Weights of a small segmentation model.
Model: 64-pixel images, arch mlp_mixer, norm layernorm, activation gelu, moe top_k, num experts 8, patch size [8, 8], width 192.
Data: 72500 training examples, 32.8 epochs.
Rows from block 5 of a small segmentation model, named by matrix and row number. Rows with one number within an expert belong to one neuron, the router's apart. Each number is 128 + 32 x the weight over its row's rms, rounded and kept within 0 to 255. All counts start at 0. Numbers have three digits each. After the name is the row's rms in percent of the matrix's.
Before each expert's rows are labels from the 100 images, of 14848, where the router gives the expert most weight on average: "strongest on" is what is common among them. Only what is clearly more common there than usual is listed. The data: patchworks of several textures.
# router: router (model.blocks.5.mlp.router.weight, 8x192, trained with AdamW), inputs 64-127
# up: expert up (model.blocks.5.mlp.up, 8x384x192), inputs 64-127
# down: expert down (model.blocks.5.mlp.down, 8x192x384, transposed), outputs 64-127

# expert 6
strongest on: patches: two; wavy; crosshatched; labyrinth
router.6 111:119134091105140075207168137114164086107100177104144123173087162152155111156116043174125166157193111119147133057114140116127096171163107112137153138137177149181111134118068133126102172157125118
up.0 157:134135161176173128147128128128128128159118128197119128128024128131173128172081128128099128163128152128093128107128128128119128148128128128156168128128130128128128082128128199128152108194224067
down.0 126:128067128128114136128093128128094111128144114128128128128128128017128128128147129128128182121155103131115128128091170100128041128128165116128068128108128078128210175149220132128134081118128212
up.1 072:122156128077108128225128128128085128128128128128028145140101128086019128128128128128128165128170114128128095128128100189149087128114128098081128128128128128128128128139128105109188128128128118
down.1 076:122140128128087128128128214153128128205141128128120128128192128128255149072163128149128070148128075128128085139141115128128128128147128128224128128128127128139128089128128128128133107128104128
up.2 099:093191172198112102128187128128128128128128128065169128128128128068134095143137128128072114127128128128152081128020124128074128128128128100128122128204091163215161140128128128128106152128117128
down.2 110:128128053135128126128219128151128128128121069231128107128130128166124119144056128104128102128130128128128128154150128081062128080135128128128206198105128128132174142048128197128164148128125078
up.3 035:128128128128128128068128128169128070128109104226078128128061128128140081128128172128128077128128128128128128128128128000128112137128124128128128128128128128119189128128128128096098128128128128
down.3 042:128128128128128100088128178086101128128185123128128128128128128128128135128136141128128128128128130128128129068087128255128128128128191128128128128230128169128128128128089128128144128128196091
up.4 071:128128128128019131142128128114096128128128098128091128081154128135139128128190116128128128170135128186102128128128128134155126128171128128128128216142128128128128128128165128128091128128128128
down.4 069:128163135128063167137230128128013076128141128169128128125128123148128128204128061128128128167094128128128128128114130151155128160128163165128128179128128128128128128128112128221128128128082128
up.5 116:128128086084128128128148128164089126141152087149137247087128128123133093128128116128111175128169163128133128128128191128128128112117113098128081128098128137128128165172085158128128128128101155
down.5 138:128128144184137216128141154112136128128128130137117100128097140122128098128099159128030060118066171109112111090128042075106136139128128128128130128128094165095111147128202148178165128128156156
up.6 089:188128185088142128128128069165113157128128128128128183128128089116128111090128128128128128128128128133130168116128130161165128128128063101052189173128026137163128069080128128204128119087128128
down.6 097:128128128204128128123173128128128128128061128128100071128128123187128181120106128183156128128128173128149107076064128112128115070128169102128111128128077058079126128128128145169109210141131128
up.7 114:117163090121089102143128128098145110128082148128128128128070175158128128128128143128154168105128136128128128161128201009190128143155128131128121128183128093117128124216124128128128130128126122
down.7 125:128135172121128103116121128123066118115117105135120191128128183175103202108128116094189128128120128128128128128112128128134128128128128128128128113128128171128128101024183128133104128048158153
up.8 067:128128142128198128128091128128128128128141128210128128148127128232128128128128128140128128093128189128126124228128128128137128128128128128128150128158116128128128106128129162128128128128022178
down.8 067:128128128128128128128128128128078128089128128024122128134142105093128128128128128128128128128144128128128194128128128128128128069128128128128128131184128128215194128152055136128064128128128128
up.9 117:078080125182070102128128128128128128098179144165098130128128128111132128148128128128152128096128090128063140049128128234175138056128072128128128169128128174119128079128128062081151076128186128
down.9 111:129128128128128162128128128128179126128153128128219114128103128157150107215128139194076140128088097128128128128111128129120128166093128128086165123127128087108162128128128128128128217128128128
up.10 106:125120098196116087128151166128051134146128121156128159162194194128128143129101128142069128128121163128128128128128128128146150163128174156158116172178128128128112100128169083128128170128128128
down.10 118:128168128136128255128128128128130128138159123032173085128211128128128060128128130128128128086131128111109128137091128128128101103128128128128204128128128164128151128128153165128128128053128078

# expert 2
strongest on: patches: two; rays; striped; centre pattern: rays
router.2 105:137144158111094135103133136151107132130128106124128133135142103077139095095153143163064123157122143093094097156145134123143160156124070136109056125024153119118156157126083177066132134029143107
up.0 094:128128128128215070103128128128128173128128128096128076128128051110128128146128128128128109128128128071073128120128143128093172128137128128234128137128144128121119128081175128109109128109124139
down.0 118:128044116034128128157088184128199105128128128128129128165185151170161182110124128088072128123107128164127104185141123163197106128111128128143087128087121128142128172128089128185128142131127128
up.1 093:128128103017121128130127156009128128129142128128128130128065128131128128128128128128128187128128128141162122159088128102128128172128135128107159203091052164145128128128175128128128190100128119
down.1 084:128151128128128096128153081128167069128128175128146134128128128128093128133128068128128128046128128128134128073080067128128045128128181104128128128128128128128128128107128095128128128128243128
up.2 048:128128128128128128146091128128132119128128128100128128128128128128128094168131128128161128128128128230128120149128128128162128180128128128128128128128090128128190112128247128128128128073128199
down.2 050:160128120116128128128128128128128128128128128128128128128128223128155038128128128114201128128128128128244128128128079128128128132134128103143085204081232056124128158128162128138128128128106128
up.3 126:076151108128079128154127128085096128184128128115157128128128118160128107128128128128128113128126168119128147147071128128100108128119181096103128128128128099128128158128211107171128128128128128
down.3 135:160128164128128099121128128128167018053128072205128128128128128128116128128127128128172128128128128078128159147178128128128090100103128186128128213022128081165108128182131125129128123110142128
up.4 058:128150128128094128128128215128128145128128128128123128128141075128164128180160128128128179134112132128128101149128134120140128128128128128128148199128128137174128128128093140128128128233128128
down.4 058:128128128128128120128128066128128128128128128128174128109128128128128128128128128128128128128120128183128183132165128107128143128128148156160128000111123128067128128201128128128128128075128128
up.5 064:056128128079128128128092128149115034200128128128128184047101128105150185152080128128128128128128128128128128128128064128101170085135128112117151128128185128255166129113169128128128113128082128
down.5 073:128136137128078128155090128154147143128131128185128184128153128128064108058149128170128144128128128063128094062030128128156128128094128154128121102128119101128128128128128134128128098172191144
up.6 084:128128128190128112157105128128128102128204096126149061128128128128128128040128128128137128144255128128128130128128128157128128128128128128128128142207128128080091069075055128108128128128128227
down.6 075:104128128128128128128160128152143155128055120128153091128128128128124128230128128207081128082135128128128128128128128128028102128076128128047128128046128128171153179169073128171060128128068128
up.7 052:128128128127128047126054128128128128128128110128112128140158128128128152128100128093173197128128055036128128128098128042124203128128128205161128128225128170109128086087128124128128128150128128
down.7 055:128128128128128171121132128128063128128100128132128128128128128143174188128128131128128029128128128128128128086087102128095147128128176095070135128032148049180128156088114126067128128167139128
up.8 113:128072128128184128174128154128233128140128154128086070005143128169087228120128128089128131146128128128092167068128128120128128128081088104128077128128128128056147169055128084117073218128128128
down.8 120:128128128128079128165130083103129128128128128119170128221128128094128016128128128119159082105128151107149187128128128120112131108210128128128200185140128128148128077173100128128197136090128128
up.9 087:128054066128052128211093128193128127082089111138128128128128076187128128139168128175128074131128108111128128002162147101140125128128163128116128063128128131128128128128128128128128128128129128
down.9 086:128128195128128128093106159194128186099112128160128091168128128128128128142128128087157128152128095128128128131121128128094128178128059128128128152160128128154128128128128106090128123157157128
up.10 125:128126128128230058128145134052128128027128170128128128128147130128128110128128128128128119103128128153122170121223119117199128079128145175128128128152128148128088128073138050128105139128178128
down.10 126:137076110153128128128087128064108160168128128128140103134128201209128128142082132118128113128128128128145128128065228075094079128128128043128128047128216089128128158128126128167101128128093128

# expert 0
strongest on: patches: two; mosaic; spotted; cloudy
router.0 096:104116204153135145088098105132147140119112093182131170069130158095143172124180170114154100146088175166117099168118138094114197123078110115166137111177068129119166154160200095123144063119193200
up.0 115:133128157128059139128128142128128128067128128120128164128177128128128128128157143105162127108128128128128117128195142150128128145195063160128127128244128098171157155085128128114128127084128176
down.0 122:075083128070128128128135108130191082117145128128132128095138128102128122135085128128121097128164126209128128128128071106160127139128136128140128128070128131119111114168181108224128072109118135
up.1 100:128130122128128112141128128128128174141128085095166062089175128128128033128128088128110128128188128195128128128117177128128128241128128097128179069128128020128210055128128128203140128080047185
down.1 120:100128128039128073158128151128126128161128169112156205128111134128128128164128128130128158169002161128128128128128084188128128099128128128161165127128199092035104109128137058055089206128128128
up.2 076:128128128128103067083090106128128131128109167108128123128128164128128128088061128134152156185128076128104198117128121171128128128126128128128128128128128146120119128056169046071085106128160112
down.2 078:080128178128167128133082128128133173142192182109128131145202151128128049128128128128128105128128128128128049128128128046129128128024128128128151092128132188128128103128128128128066128106116128
up.3 104:113128128125136140194179128144128128074128081121128113204128128038128128128128128106145087128128128169128165128128128037128070128128128122128147143128112128101128128128073170128128174128128128
down.3 115:128107185128159102143089128128128128157128128128130128128128128137085083128081128140102128128208137134128128118128107014128128151116090177128128128084114128153155128128128128128128128128147101
up.4 079:128122128128083128128128128128133128143114067128128122128062128052130192128222118128156128128163137188128128128128153128112128101123128128111055128128126128128128158128130126128128128128050154
down.4 083:079124141138128128103138128128128128109128125128128128086128092217128128128139128128128132111130128134034128054128128128101104128154128128128112170128128128103153126154093136177167099156189140
up.5 105:113128128128128053136161126128045202194128171128128128167128128142192078128128111130128128170128128122128128143128122128128186128128165101128015128128172128128190156045116128128128128094128128
down.5 098:181116015103105120112128157128128128128102128128052108128128098128077129139128161104128128186073128128128128100098128128128123192158128076128188128178128116133128128128178138176196152176166128
up.6 079:148128128128083128128059128128187167167086128128128128148096062120128128124128128096128128163140128128050128117128128107193174128085078149128128128128116152194110128128128166149128100188191025
down.6 084:128128188128105128146128128128150112128108128074128128128128072128128128128044128079128128128124120128128176087128128128128128128128124128000128128128128112128130128146245128128128128114182128
up.7 062:114167138128128128236128128098128128180128092128157102128077128128110128101128178029089077072181128128081128128128128214122128128128171118128128255128128128128086128128128128188045175128134128
down.7 066:128128128186113128128081128128128128128128132128128128128113128128128173128207149128128128128199172103164128128128128031128119128128128145128000036128128128128191128084175128128171128128128128
up.8 138:128155128120128128128128144159128134091128128157128142128128134128128146128076095171128095128128171128128128151116100128128111184147136128128145072128097142186157054128128101135128052128128128
down.8 114:133128125124128168152128128083161091128128163128128115128177128156128112128211121128062019128128128128128128098138102128052128092138128128096148104051128171128160128128074128136128125128128104
up.9 093:135128118128171128167148128128099013128128117128128128155128128128115128128087128052128076168158128165128113128132128163121168128123128128128180105128032128139121143150128217128157169239080128
down.9 099:128141128106244128128128078128128141128087128103128149128128128095087128128133148128098083128128114128158128128128128011128128095128128128128128196128183128128128175125128128128128128128176159
up.10 133:201128093176095094128129149128116164137096107128106137132087128124184128075119136095115180128129128128090128116128128155128128128101128128094160159128185166184136128151128099128175128128106157
down.10 138:094128128128101090128151128128128129133150128202183067132128128087082136115223128185120128128127128079117117108128128115062066128128146127128128046164128128128158093128128161128078152108128056

# expert 1
strongest on: patches: two; plaid; checkered; spiral
router.1 102:108143129126085179093122144138088155168155116072123150084160190087110066095149176100151172123124128153108079174135163043124138093134139121120151080151135152108177098092071109105159128161144155
up.0 091:128082128128128136128122128082128128178128128128173128213190172128128128156102160111128128169135128128128128092000110128127131060138128115128141221167128146128164079145128128128128128128128128
down.0 096:080128165128128128128074201133128185128134128128128157128062071128129128113128130128128128128123128157127144130189156119129163128065136173176128128128140128123173127080128148146149120128128128
up.1 056:140181128163214121128128123113147153128113192103128181128107128128128128128120128160128182128128128128170135126128128120128128089128127128128204121097187128128178128128119128128128128128067128
down.1 063:128127079035164128111098075027128181195105128057209128128128128128128128097128089128128128128060128128128128062144125128128128128128128128151137143186128095128128128128135108128128128075128128
up.2 123:128154128173183116163128174128137170114128122205158126128070130128212124128128128128135150141128157128119128128139128145128091128128061123128129128128128144128106068089128098128128111125128061
down.2 118:068128128140128097126164128134234128128191128126076223091128125128128074128098128101161080211145166136128128128128091171146111106128128128128128136055144129184122128138197217160128185128128128
up.3 095:094167128083109128128081128128128116128128181089128150110099172094128184129128128128128076099128128175158128063128169107140128128128155128159128187144128053128128117160157126128071094128128158
down.3 084:128130127128116128128205143093079111128120135112128065128134128118128128176128099212128128128128128059225128128128128160113128146128128128128146056118147164128128128128119128128128094178133128
up.4 124:143108128085162099095128157128158128119128128094077128086062128067128151113166182128128128135128143145128179050128063139195064121128128128139175128128170128153109097128110128170100128128185114
down.4 121:218071128128052128108086128117128128082086128128182128184128159193191176151023155128082098158164128123140128128169159128128107128128128116089128028128128087134148097128128128128128103128191128
up.5 102:128049128128128128142128128128168113128128128128128070030128128128128085128160128128092023128231074128183221128128128128096128128130106128102103114128128128157128125128128128128128141128178128
down.5 094:128214128150128128125128193128077128063128101128117138128215128115128159128128103128128128128041195135128064128128092128147099074128128106128128128128051119128128128128143145128128002128128128
up.6 081:048128045128128193104161128154141128158128128128128097112096114205087128138110128060095191128113128128128098155128197128084167128196128128128128048143128128128128128128208141149128128128130168
down.6 074:128128128161094032128128128113128128128097128128173128127140160148128099089128128081128128128128128095173128082128128173128014128170128128128128185105069128135185167128049098128128128128128048
up.7 079:114128115128056128188126128128128128128128128128128128128128183128137128128128128128183108128092124128128128189128100184206128128128128159128176128128128121128142128128120128118070128128114128
down.7 090:128128114126128107128198128128113128128128140138137128069054078128128086060128128134128141145128128128144117142128128053128128114128141138128088128067128177128134128085128128108124182073128128
up.8 084:128134128123128128128128189128128128128090149128142096128117079164128107163108128128082037125128128128179128128128128128128128128130128128193128128149118142128128128073169121128128103128067127
down.8 085:128128065128128116154128092128128128160128130208097190128168203095130155070128128128150191128128128081128107128115122117130128149128128111128128160128128128128128166128128128049128172128128116
up.9 102:088128151128039154112164124128143178149128128128128112177092128078051079128225128128128128110128119128112128091109194128118182128089229128117112128128172137128128154071107120128128128128083128
down.9 095:226128167114128128223064125128128128128203128119173128105128152113128128128128149128128163128128125060128024194128069128128128170202078128103102058128128099128060128128128129164149128056200067
up.10 101:128128158128128052128116128049128173151213128205128128128193145137102095128076128128149167137128118067069128114128128140076128164132160159105115128123172128157148153128128137135128118128101128
down.10 095:128159065081128151128128128135128133160128128128128139144128128128152128128128128128128128174128128213128128133128128095125128128199128128181128155125181095091128128128128128128197128128092132

# expert 5
strongest on: patches: two; looped; cracked; speckled
router.5 092:129105112173155156148075141108153097145134181131132156113112124150140082191093160146105093107159115176075153081145173157133113149154134095161127165208124140152090153170181153122112084172167127
up.0 120:128155090128128238156128102128157128167081058128128128128128128057092128131128160134128128139162128087038146128128125156128113152128128128158128127128128128128155128098128077148136081128128119
down.0 117:162128148094173128128128090128128126106138169176128134128128130211175128128128128098128128128128090128128113128128128128204111128085128117057128054161109128128184128221050138128039142099128087
up.1 074:163128128128128128128151085128128128128009128128145092128128076128128128128167099113132195128128155159095134128128109190128102068248066127128091128137128153151152120128128128037154129119128091
down.1 078:128128175134173105094121192203128128128128128128128168128195218128128128121128128187128068128128048128128113128051128110128172169128128041128128057128128128081128128128076120205147128128128128
up.2 096:128120128160128128149128128151159165128128091128125058142128173105095128128131213128188019135108128128128111044210128145162129083110128076093139149125128128128061128128128128128128128128128128
down.2 098:214090128128105161128144128184154128119128149138128210128128128128128145152128128128128206186128095084128208128128128129128066097128078128128076109128128128182128128056128128163128059160144097
up.3 105:108142128188128094128061128122128201128128128081128172089128128128128069168111153128128128119042128128151128128144190171141200128157157128128104128167128128128128128100128128129173128182128077
down.3 107:185128128128128128128128118128164086128131128128128112101102147128128128109139128175135174128146128171128065128093083099128128128128071151128128128128119128128108214106206128171046047128169128
up.4 105:189128128128052128128108106097036153128128151158104128098178143128128102245128128145128048128135128147128153066076140128128142038128165128128110163128128055128128113128128128106128195128018143
down.4 095:128164115128103128122128128128163128128108128172161128150133171123128128128128201193093128088128128166139127128128128136194128123179113111128119212128131128144139092129128128150113000128214128
up.5 032:128128181128128128128099099128128128128128128075128061101128128128128148128128128128029128128128169095128128128128128113128124128128128128181128128182083128128187128128161128128128128128128128
down.5 030:128128128128128128128205128150128199128128128128165183128128100089095096097128128128166012128056128086128124171142128128015115121128128128128154071128128222099128128128071156128122074128128135
up.6 100:008128033128128128092137128047136128209092128182106128150094128128174128128128081169128105101128128155180128128036136128128048054128128160128148200073039107168157122084128128170173128128128128
down.6 104:128168128123123128162128128180128128128128128072128128128128128128128128128134157127128084128128154169128128080229064121128183128128128110193102128163187082101043103193164125128126129094110155
up.7 073:128128128128117128128148128128128171189128128128128128122128128128128128074128128128128061106123128128128131156128128128128128128128134139155128190057128060128128077128128128185108115128125128
down.7 062:128128128234128143128128128128128129128128128128128142126128128122067128085128128128128128128128128128128128128128158154150138128128139071128128128078128072128128128110128107128170145146133128
up.8 081:128128116087128164107175128128089115123130128144128128213061086128128128128128102128128178134088102076128088128139135128126128128128133085090128139161128128087128128128128127133128128128141128
down.8 080:154013128128112128128128128128128086128128128077128108087128171066128128042139128128105128118065207178128066128179099128128128078128128132189155136107128128128115128084128128128128128128149128
up.9 064:065128128040128117128128126128083108101128073128128128128128202128087128128167128160128128128192128198120087128128128128128050128128122128128032128128128255128102128128128128107128128114128128
down.9 074:116128177094128128128144170128177146128128233129131174128128128085128128128091128128138128128093050098166120128128128128175128141164128164128195025128106079151128128130128128089128124241092112
up.10 128:140138128085128122167165128128128181128148108128121094149128151160128128166128084114128128128047128128128128128130128128129128152176128128126126183128121093128128254128128128027135043128033128
down.10 130:128128128128099128128124112142128032069128126180094151121128149075096128128128142128128128148128111122128128128060128128128171166201128128151165065161086215091128128139128128215066222128128093

# expert 4
strongest on: patches: two; plain; bubbly; furry
router.4 095:072110140138097128113134168089080138143132107163067206123159135094124161101154129096069107110148141107065125121156138115126136140103116133175138160132130110127127136124137099084078072106201149
up.0 101:128128128128144161128051233128086128128154196142128142128128194135124128149128157162146128128193162128128075083128128128109128112128128093128128055128207134128059128128128128128087123215128128
down.0 096:101128169210085128128128169128128152201083094133128155152128128134000128149124128135128128136144128128128115178130139128128107128075183095128128128128128128097166164146128128126128193128131136
up.1 037:128128128128128128128128128128128128128128128128128070128128058128128176128128128128204128128128102159128128128128005243128128128128128128192108085128128128128185165128128128128128048128064128
down.1 043:128128128128128128128101110128128255128128107128128128128128128128128119128128077123103167128130081128128128128197237020201128128078172128128128214128152128128128128086063128193128255128128152
up.2 014:128128128128128128128247128128128188128128128128128107128106128165128128128213128128128128128128128128128128128128128128128084128128128128128128128254128128128128128128128128128167128128128128
down.2 017:157128128132128021128128128128128056128128140128128120128190128128128128128128128184128128036128128128128128128128097128128215128128128092128128128128128128183128128128128128128128128128128128
up.3 096:129155121124128084126119166107141139146117134128128128128108128097152094071194130029128128190128170128163190139090128134128157128108128148138128110171106128176128128097128096122213039127128095
down.3 078:196128128128111128067113128202128128128128099088128128097164128128128128128100149128128128128196120068105084128128206128085128128146046128135128128128128128118054128128173193191125128128076124
up.4 139:128147161164126128111128052128128146181095128128134133135081128128177128128128089128156150164091118128078128143128128114144128128128128128128128092128149128128156128128165131128102130151037128
down.4 144:159128058128164128128171178128081096052128059128128078128128128128122128077128134128128168109152133130199131128112180144097124128149128128081163124110128128128103128152128128101128117148222128
up.5 090:128190109195128128128128128128128128160128128073128169128128128048144081128128099089128104128071128089128128128118156177128133094128128128128128128086182128220128128128128148128128084128128116
down.5 086:111053128047095080128128162128128128128128128187128128050128128074128098128128128085128128128128128128058128177173128128226128100128128164128128128189106070108128128156128128128128179169128128
up.6 023:077128128128128128128128128128005128128128128128128128128128018128166048128063255128128128128142128128000128128128128128128128128128128128128128128081128128128128128128128097128128128128128128
down.6 027:128154128128128159128128128128245128128128128128128128128128128128128128128128000096051128128037128128128128041128105128128128128128142174128128128128128098128128128128157128128128128128128128
up.7 039:080129138064128128138098128128128128128074128128128169107128128128128032128128128081200128128128128128044128128128061222162128128154128128189151128128128173041124103165128128219128128128076128
down.7 039:128128128239081128164128128128128128128128128128128128128128128128128164210128128144093128184128128128128128128128128128128128128128114129128117047128134097146132144128128175128087128128128128
up.8 117:062128128059102128171128245128121128148128120127220128128083175139128128136057128076128128035165122128192170128128132128121128128104106128128128207128084115128128128128128125058128128086104128
down.8 135:128066128171185149128143128149128128204138128128128152128162121147114128128129165230183124183143098085086082101128128092128128191128129128083123000074180199091128128110085095128191116128169097
up.9 087:086128113128128128128128128165128128096128128128128113170085128146188112128069128128038189128128097128128128161151140173205128103166050042128081075128128123109045128114131128122128128104128128
down.9 085:143191128128071158118130128078128137069128114128128128128143128082027128128229128128128137119115128126128128088090128114085058140033198111128230128148128128101100128128128091128128174128164108
up.10 117:043172153165169132137128122128204113128112128128128137163128128037090128128115128147128070128128199047128125156128178103113128128129128082128145154128082151128128128149128128128128128144128146
down.10 116:192128128128128128128145118185128122134128017128128128124127128128128121128193128128063199128128128128096150123128114195121128128128128116128128072128185128149128091140147128192135128107128151

# expert 7
strongest on: patches: two; grid; triangles; scaly
router.7 103:137141141067166120153111126091125109127146182097144076191159134186106137200076068101134144151157101069139161119153120166115103135158146075097126117198100098126120139128168138110184183169084075
up.0 046:154087130050013128128128128128128128128128207128128083128128128128128058128128128128128135100060128124128150128034128078159128128128085173189208128128128255128128128128114128128128128028147169
down.0 050:091179079149202128110101128128128128128129128128078128128218143128128215128103128128128128128128128128146128140150128128128128183128128128128128102091079045128078081128046128128128128255169128
up.1 100:128128204128128128128128122142128128128156128146128128190128128158128125128132142128096046181063194109128116088128128133084106128164128156181164128128128128134128113035135128118128128128073131
down.1 095:163172140128110128128167128080206159128128168128128114128128128101137115129128060139106210108128078128082137136082128123108196128155128128128128255163154128128128128191128050041128128128146099
up.2 088:128128128152027128222094114128128157161113128161174128139118127128128126155128128071198128128112128128128128128116096128128128108134128128128128128128138199128143097150122128128128170093128128
down.2 088:128117128128128155128128091128128128128077128128173128090191128176160128128145128223128128157128128124100128066128123125206152128128128128178128154128128128144128128128128155125128128217069128
up.3 076:053128128128128167126128199182198175128128128195214135079130143128128159195085091128077128128128128103128128128180128161169128145128128128128128156128142128139128087143113155128136128076128128
down.3 068:128128195092128055100160128114122128128128128128146123180133117132128128128128089189122128051114128128197069171128128128128128040105189166128128128128128032128044115128190128043183098128114128
up.4 069:180175164128128051128128128128176128128128128128128128128150128128106094128128160139128128156128193128128103164139128128128164128089128128083065128128138128128128145129128058128121146128128186
down.4 080:128088148141186211142128044100128128128155128153128128212128080128127128154107204128196089171128128128128128128128128189132122171109182161102051128143128175135117128128128142179180128093125128
up.5 113:128091099188128128128128128128063128128128128128128128128128128104147128128137128128128143133149146128128140144146128201133128052134128091110128155128128110144103128128128131046128126088056156
down.5 089:012139144128102113144128161128128120107131128118098172204128128128128128108153122128128128070128107113128154108105128128128128191128109116128181136211128128128128128100063128147128146128173104
up.6 092:128126149128128128128128128128128128128128176128180128128128128128169128128128128128091128152235128128100128128106246171167151116128148094128128128128090236109114171100078128128112128128128128
down.6 095:128128128052128128128102128128128128128128128128101128128232128168128125128053128119128066128004128210178128082129128128128128128128129101065127128128177079139128128160248128128128088128142095
up.7 090:118096128128128080232128032128126166146064128138116128128128107128128128128105085185128151135134167128169133134119128101128106128128128068128135142125148138164128041128071083164128128128128128
down.7 087:154179174150159168049112165128128175183114107128128128135128127126124128128145128089128128140128128128107184128115192213128206128126128213128128170128103170128128128128087115160118128128134128
up.8 112:128159130119081128157128128083134112128091128044128190128104145192128170128059100128128128128054054150128128128168128169128128128128151130148128145204128128168128128128122159128104105118180069
down.8 113:128115173151100112210128120128122128128128163100099005094132082128165083127205128189128128107128153102127128128089163104150148128128078128099128128083126083116098104128169095123142164089124128
up.9 084:128128128128128139123128128128128128127167133128111128128128128179128128128128064128128189128128168128098184128128086165073194121173128171128128104128084128154128128151128128128202103121029063
down.9 068:097128128128128128128145128128128128128128128159128071128069128128169128128124128128128128128128128128128128128128068128156100086128128128075128128128128136128128128093128128022128128173197128
up.10 086:132123128128183106128170142145039128124038129128122076128128128180128138108128128128075124128135099131128107128128139128094207128128143128104128128136128127172128064116128119150160128157133076
down.10 084:128128149128128111161128128128129128128116128063132128128128128142128128164128128121171128130128128168099082087050128145065158128128097128111128079128128147167128128128149156161140128128128128

# expert 3
strongest on: diamond; patches: two; centre pattern: diamond
router.3 093:104184138115121117071131164144136090110132118160069119195158091154092153095134092118094113140068043058169108110112148118140111125164126136070102136147148070098117148149148120190062100144149084
up.0 104:128068128034042178175128073128134128128160099128128128128161144128218142100128038128165213154146147201144186079130128128149128128128128128154123128108128128128138128091118128128160144185128220
down.0 102:123128128172148128115158185128125100128075170166128128113131174171128118094128218128128128128126128119104128184128128148128114128086128128128128128190176164178128141128057128128097128088026128
up.1 100:152128128145139128195128102128128077128098165141128128128128128128128184174128128128050128122113128128128128128128128131128128065152128169128126128177128128128128128101156128128128104188062075
down.1 104:127128128128128128122166105160167128103128128149130128130128145128128128128128050149104128145128128128127100128089128107119113076128133061168128032092128107078145218185091152128128128241128163
up.2 100:128128128192128128142128128090141153128179128128199098111151128128011128128162197128128141128128033064123063093143128166128117128128128128128128174141128195032128143128182133079110128138128075
down.2 106:094128106128136171135128128128102128128128095062128128131128128129128128128128128128128128128128128156128128128176187113128165151145086171128086128148154128171128128169128166129160137093128079
up.3 083:128128128186152128128085128128105128068128117129128078128182128128164128169080128128124128134047128128101128128131128103099128158128128080128112128128128212126128128137128128128215145128128128
down.3 087:128161151030128128101128128128128128169176128099111126100050128128128128128231128128128128147255122128128128128128128128128128117197128116128128079128128105128128128105150075128128109163130099
up.4 125:128147128128128139158200128168128128167098128099109128075108216121065096150067125105128061078098098116175128128128030130114128146138128170128174128128080122128128128136043128105128000128128128
down.4 107:128128128128128147128102128096232128128128105128149128128098128128201165128118128146128128128149128145105128128102128123128128142141128161128074143145128128128128128144128161128128128112199139
up.5 120:088128128128087149128189135128130128143128128128168128128162176138128150128129144128121166128128097132128128074128169128128128255128112128128073128128200085128053128128128163128068164128098128
down.5 113:128128095151128173124179150121179128128062156149128128128098161157128108128081128194128128128164075178066128099128128188102128133214128128128150128122128128207128221128128112128128128119128128
up.6 102:128128110128109128160128128115170102128076171165156169128159128128128128128128128128128143187124128069128128128162160211128128108207193073128116187128128126067111197128173200128128128128165143
down.6 107:091156128186128128128181128142078128168144128122128160043088128116126128229114128129105128210212080128128128147091085073128128127156078136128128128128213128128128128167128128128128128153148128
up.7 144:145128128164174094132186204167109123091132128128128128128182123187161128128125128128128128150084158149199071128145149094128128128184128057128128128165128189128128128096127137137128141164128130
down.7 148:128128097160128128128128128128062168093171074058203100066128128156119108098128170103198082128091142110128128165128128128128157157128115128167128163165119128128128128128157162128079148151060171
up.8 114:072138113123128195128128128136128154205128083078066128128052128128115068128128109193128128128124128128159135128128077096128126152128128128129128128128088128086083192129093102128128122118112107
down.8 100:168128128171128128132124128128128128097131128128128128105075059128128156128164101136128128138139098128092119086196128140128131141156173180128152139157128247128113128128092128174128128142128128
up.9 076:128128128180128128107128055050198132128128131128164159128128109128128108128061128128128127128128119128128128108128111063108078168117128128197113128128128255128128068054086166128128128079128141
down.9 076:091128128078034128190128184128128128128130128128115146135114128144128173128128094210072094065148156109093128128128128199074103128128142128055221128106125128128128128255128128128046128158128128
up.10 092:235086088046175186124128155061159127128128207151128064128128128128065104118123085139128128124167141128070211128063128128128128128109128128128128128128192128128097128122128128079165128128066128
down.10 096:091133186142128158128226125163128128131158069128128128180128128079128162143128128128200159128107128172128157138157128128051128118128152128128139066126128128128179144079072206128128128101159093